Weights of a small class-conditioned image diffusion model.
Model: 5.51M parameters, 64-pixel images, norm groupnorm, activation relu.
Training: soap at rate 0.002, 4800 steps.
Data: 195000 training examples, 6.3 epochs.
Rows from block 4 of a small class-conditioned image diffusion model, named by matrix and row number. Rows with one number belong to one channel. Each number is 128 + 32 x the weight over its row's rms, rounded and kept within 0 to 255. All counts start at 0. Numbers have three digits each.
After each channel's rows are labels from the 100 images, of 14848 (inputs lightly noised), where the channel reaches its highest value: "top examples" is what is common among them. Only what is clearly more common there than usual is listed. The data: drawings of small networks of dots and links. In brackets: how many of the 100.
# convs0: first 3x3 conv (model.enc.2.0.convs.0.weight, 144x144x3x3, each kernel summed), inputs 48-95
# convs1: second 3x3 conv (model.enc.2.0.convs.1.weight, 144x144x3x3, transposed, each kernel summed), outputs 48-95

convs0.14:173114129190087101104101119127138070079127119152160145166127140152194217117070107164159119116139085126143128149143166095106199148166190126152149
convs1.14:135176147108144173176143121085105161126159101056090150129112114103089074107132146127124114103097166136138126116087078104115104042145138162115098
top examples: five dots (50); green dots (25)

convs0.48:136112153151101133130115098141111185127255146146146122109138123115140159071092093117126096139053118130149144153100092109112151136115134108116087
convs1.48:098091093079096122094119091174149056168076113155111175150117099124144107174117192202077153122135140179106194174149133128141107146118121100094134
top examples: blue dots (51); purple dots (32)

convs0.67:137118104073155122131135140115110097142107111093105148198110140159176187094094116113107135147081087063123080131130116130169106118134106137098207
convs1.67:188137149159116153158123171159156147160106166107165138079133134184133072146168095143140084139166168116166099128165140143080179119126175146130086
top examples: yellow dots (26)

convs0.3:173135148152108177136121180177156149116134126147108192092152171100152213097108088171144168111132080141152139168119139168150173140134183179077123
convs1.3:114178187104155114146103072103146102123150151093100089136151085144057063173140143138125155151057167040137150087121114106121097086144067116165071
top examples: five dots (42)

convs0.143:162143120142097111121110181116139117155157157184141151090138013109158174135156160150169122132096113133126097120127123153090205153144188065098122
convs1.143:051143151114104119120093091154149134071112093086063073146116104161128133106171087148177168132091135138127135128066159128125124089123074096108126
top examples: five dots (58)

convs0.88:092107161204095130127117089080110152118161093127129146102149096075101138145139116123181110134103152095084161128112142076067109156143096122149121
convs1.88:092153141101137167142109120156168144152154106132114126114175161179083118152133159114126159141121107153108131191140179116161082099093078154139090
top examples: yellow dots (73)

convs0.128:086086171085059123137135096106086159145117131133136127206134095136155116132093238123139125088109134123150118134128184139088117150183117176145144
convs1.128:148106086119082163147168118073171182089088116073087114079143158154169124083106066095115101179124087210162107143105137147139068105112128149149151
top examples: orange dots (27)

convs0.29:139138098196196156132188158141150121138123142144136095108106112178131115140048072153154085161156123077137147151109116116158111134108102135100127
convs1.29:130127109130141120125087109112146055121150086133126191067147144104164146185144146126140157095111123158094159137151109092096112129112123114125151
top examples: black dots (51); five dots (43)

convs0.100:096164126170107027150106089167155127142168158161133134147111082157213143145171144083105163102154132194134155159128122130062164156153131081109099
convs1.100:152116150061129137095104132124146220091103138155102123082139124066107124079101164171170126154210107158051178153113138117126130140091078131141167
top examples: orange dots (29)

convs0.66:107129091160160086159144101117107153092138135151123135139124166189163151071148057133102150126140097118069145121163125131082140148120111146121155
convs1.66:101127084113132073101104137170075141142130144163122120120136073101118113090133154082130142117141112137139086105133083105137129139118121140099180
top examples: complete (51)

convs0.49:143132095102121137145178171098119129113141183131119127111139134064088136138084126147152129112086142221132080120106089127147119105063104102120158
convs1.49:108172137172117103146069108154158124140126117113141111160097125189147103125117120095105170194110167073145131109140173132160109131135101103112172
top examples: green dots (26)

convs0.96:109153063180109127116103136109140163108121106131159117112150118116185171101089136169166146110104140074139179132114101150122153149087076128136115
convs1.96:141163144083144123089171120113149094170157144132113197066115180196109136155138162144099078138145094121101115094154092090074109088188071137116139
top examples: yellow dots (28); chain (27)

convs0.65:115117166178091127119128226118140119106208152101178142110097107221131136117103103160150146136092125161092123154112168098140156117128160131095180
convs1.65:095137155072124178136112117134153118081112092137137120193114160096134142127145138087118144169093146044154123080104125120094160092083102100094113
top examples: red dots (29)

convs0.62:171129121135125109111141094156142132111106149072123096068132158102116171105143084143129146146125116158131067164094120090103102130056169120177165
convs1.62:119130111094160124163116118119137158115129164153098105083063121167087116119137100074103085091119150095095123095160097159122135174098041116184092
top examples: laid out on a circle (82)

convs0.98:131126147102089157161113151151087142141093180133133193142045100112173163210123134186070111096157152135159154177122140121132069123144127120088159
convs1.98:130133086127109045084107121165135120105164087089099061099160144171075145129118083151151073107180169099112132060110149111113119147126081125135090
top examples: red dots (25)

convs0.36:118140110142116103133143145120111118152148097131104167091049085165119076165115150141170127096145082114102060148167153099105119119099158104077163
convs1.36:158113165128177131090155191098158127074153133094086090146167150069169156079172103167092124127144176173110164163129142158118129185192156129142163
top examples: black dots (38)

convs0.132:154143159112127130087106167106155136179117096133111155139136077119114172123097182155172113150096146143120105120108136133158086156084163116134111
convs1.132:080130075132072115119147101126133109045126160113151113113111168154138110230160083130107176140133122093166115103095134100111129135099178124125112
top examples: five dots (45); white dots (33)

convs0.112:079121155118093173118091126123143104084066100110156173121147046111071161166151179174146135156130159071122106108119160136104110145157111075170088
convs1.112:122162161146168067134122119093073150098131182168110085161156162139116130162137190073115158168112164177124179170120145163171126154145118105103150
top examples: orange dots (42); yellow dots (28)

convs0.30:119164130091138136078154154171118096112112170183124136137145070181130181065093107174113149159162127141149128199134160171127129156147163080231207
convs1.30:174110080118090148103108114119122108095123126064157102113070111106084086139169146047096104038088108079099152114125107138100113119147187132076073
top examples: complete (53); black dots (31)

convs0.127:145117123046165139100121107116143099120111145122121151109139049164071089139115139104169162203113142172145167171151151124171088135097137055163126
convs1.127:110103150178126166134160102129114127108095165089148143143161088153122180105138089171103111120088070108150050114096101093137135125097161124151103
top examples: five dots (38); yellow dots (28)

convs0.57:124119122140134074154196168141124136199165162081102091107158179141136131093116068091129110122109109159119085109165077123115105094159095147100138
convs1.57:168116112126149129117114135065153124133123125187111083100137114106127097166130186158169146173093121163128161226145150126102169145165153132118126
top examples: blue dots (39); purple dots (37)

convs0.120:126132173100130106105142155075102137166116140096168146157127117098137096195137139108119105136047174141123116081139100163152118158061087072095127
convs1.120:133114156089172150110159113153151174147134178108155128142172127152121158072121125098116121115127059159125112077105175089160082067131175105078125
top examples: white dots (37); complete (36)

convs0.74:177131112107102145126125139102127111104156169120153113164137098116208093112161094153148138179134054113188155137088074112143089113133056098088153
convs1.74:175095146078174170112122156125108147149069117096106112105137116160046194129112143166145128105162169178094140150190179124127138200125083145171125
top examples: blue dots (33)

convs0.63:157120120137153166123121136119091140255156126148126097204141099160160140090137098126124082160099097046150101162102091125140119130085079160106097
convs1.63:081115126150122165090170182117165073140211123110171103057134111087118044133123133071112171186118114128049149077131109075120055122148138141153093
top examples: black dots (89)

convs0.16:165190140123144147103084134144150100069155137162185127115166131134149144067132058157103126153161086131077133189116119165102080108082125161063127
convs1.16:171053066135116171113127129186092133132157112110130149154140130105132170074093089107127170142168176120115148095081127105129130111159215118180153
top examples: black dots (91)

convs0.4:078127151038095160109092120163116135134098106143167171042100082124113138170147161131150137147107130164125125182185129138142143087062121156131135
convs1.4:123151126149147078078130128123096111104156047115073141146095154108111115038077077129121119094122139145193140125109166143059168139171167226139170
top examples: complete (41); green dots (28)

convs0.17:125131122217130081115113154168087083115153105147113115116131128154125111114128127145104101124142143113124081147167115104145110112165128185081093
convs1.17:141066118140146189153110092121087091092141147128193105122125125129154073116134102151132123140185159130097146144057137094139138096080138136136163
top examples: black dots (86); five dots (51)

convs0.45:093085119175155157091125210115122122123137092123143119146100129114133119112065123113121136074133106173103105128097151092044165106082107126176162
convs1.45:153120212127086139125130095134151099112111130089185168123111086111152159183108172223153146142138146105159156128109154146138080113142130117094092
top examples: red dots (40)

convs0.126:182135150096101153050185187135118145117126083078104091158154121168116107165182170079097112105076136128153082053156101129135081152117118114121108
convs1.126:173096156159174137125092166145108129111071118123177137167148071116190138078098118176113104135161133175120133138141138184139138109132217113104144
top examples: white dots (66); five dots (39)

convs0.21:117098156147105090126102128104087100126080144110140141103093049062115115110113071051137155125173125067124121065112064103126142144150124114196128
convs1.21:114136074152130132161156126168082150116085070125124144079091127170153113134110102096079077071150141144098126068175139131069114125144113088082111
top examples: red dots (35); black dots (31)

convs0.5:106129134128131162164096100156136111183167107131143141079090116152109167120079071114148117118119120049126104112136118100161150110102142161105149
convs1.5:099114119159096167094107147130125103113161113159156164122132122065128103164111181076087100136179083079139096149105129109127093146105106101163121
top examples: black dots (56); green dots (36); tree (29)

convs0.94:148085147097108174131110139131041120113129120124110158152156069140125113103156112135074108087137103076101101122133150128142106135087155035111144
convs1.94:114105127072143132137134189130080160172071163140153119128144070174094175127113101188099097125125122056175118100140079170158155137074085108106123
top examples: orange dots (38); red dots (25)

convs0.113:119105095136113119129121206115094127128107128142148146114087135121181095152111116164117105144126060114112098142121129100121110115144156125126108
convs1.113:124160121182137030087060118110137166130120167123124136139110147127110128099155119104123138101132132111086129103194110119061114185113123140082113
top examples: blue dots (26)

convs0.64:126111126113074114177142156110139109180115073119129168122080091120156119119118108125134154106113119081153152158147124090070138135100149093084143
convs1.64:140164145134143153087106212069115134025123138139110096147182132095087175081155174146176110145153137165099182116134147154149106151160136137120169
top examples: black dots (49)

convs0.1:111106118098136127111160126133159137103128118161127111091113143156152103108114108067116130149093108140101115112088127098115117116146040172132089
convs1.1:187101119123111154129100117131127096108091132128130131125133153135134112183141100199164074130191167148170166114114140153124164175081092152124150
top examples: brown dots (37); red dots (26)

convs0.56:141131092103119083135133146088066108110207154099120092173091146116149150078133079101125144057149122138116138147125170163126170132242124179074094
convs1.56:128105113112129124110152172097109125142118106162119105143130142171132059121120116160127128165164184160142142178138195108104165119080120134122097
top examples: blue dots (27)

convs0.81:158131137160182149100125148170144144120105152115066111118111143062166071173135064131111144082113152190098166096094080129096086110096099075158071
convs1.81:099085105072061142169154098121162122171111207172155170127093179178139178084120136128153079092168163076109073098091119108124148084143122164112199
top examples: blue dots (41)

convs0.99:109101111083128100123163081092068138098126116144139080130144123148155118079119117106121081146143151120134147147057146164140107133121212123119190
convs1.99:098126104142137114152113161153166093147159124152111102134164125134121090091101200074142142150137144160126125147144160143137112122136188121129100
top examples: complete (66); nine dots (54)

convs0.137:091099159146145097162109085123114145164124141166124142101145116137143149175100143169125097141172102125108120099118120128122118127140159136106127
convs1.137:172146118073144113157139186099203148137101144173087099147098119112087107111149104085145137078088138178118113113104153137141132151080109133113138
top examples: blue dots (36)

convs0.124:119132113138097096109130146091101126124137112155157121089130095074165103175158191192152119093134151098137123150134149145097138135143148100096168
convs1.124:120097083123140142131140180087135106128101205145093122159069111161141108076147064125130096106071135130106125126124113165109147122111147063106130
top examples: yellow dots (34); chain (31); orange dots (27)

convs0.117:082085138103167153135097130076129112168145124136151163140129150088153096130175142178119102134058142136139087177101131110164114144093115134122130
convs1.117:135114135173124120071169207154103080160096111110138137094146150116171077139127130084117127120144138101117118114133150141145133138147197097129121
top examples: white dots (75); five dots (55)

convs0.39:133124129124167143126130150160144141074141136106146192161132146193156131105098088147145107178123160124135170101114101108141102154085113174136146
convs1.39:126103072136126097112135091145132134192139123168094066064107130121119132144101068181095101148124140133131089106151110188098152102149041109099118
top examples: white dots (25)

convs0.91:141140098114126143136154145139096139112113149143116123102153133141181111140145137117138128081129102000119105055155165127094048150155120167129092
convs1.91:128116090184153122084083083085079141138134115088156112098129170142154100150105101129147123189149146182118157148131096125141190133082133174169130
top examples: yellow dots (44)

convs0.31:107136103156118109125138127177089151085126117112110167130116110137056083129127123095121062129111154124151069082153059111155094159148114153125154
convs1.31:130084092119121163154084117148136147124087199129098108111109135126172129090112105076184138119128144131098135221090166151125126107140134116160189
top examples: white dots (99)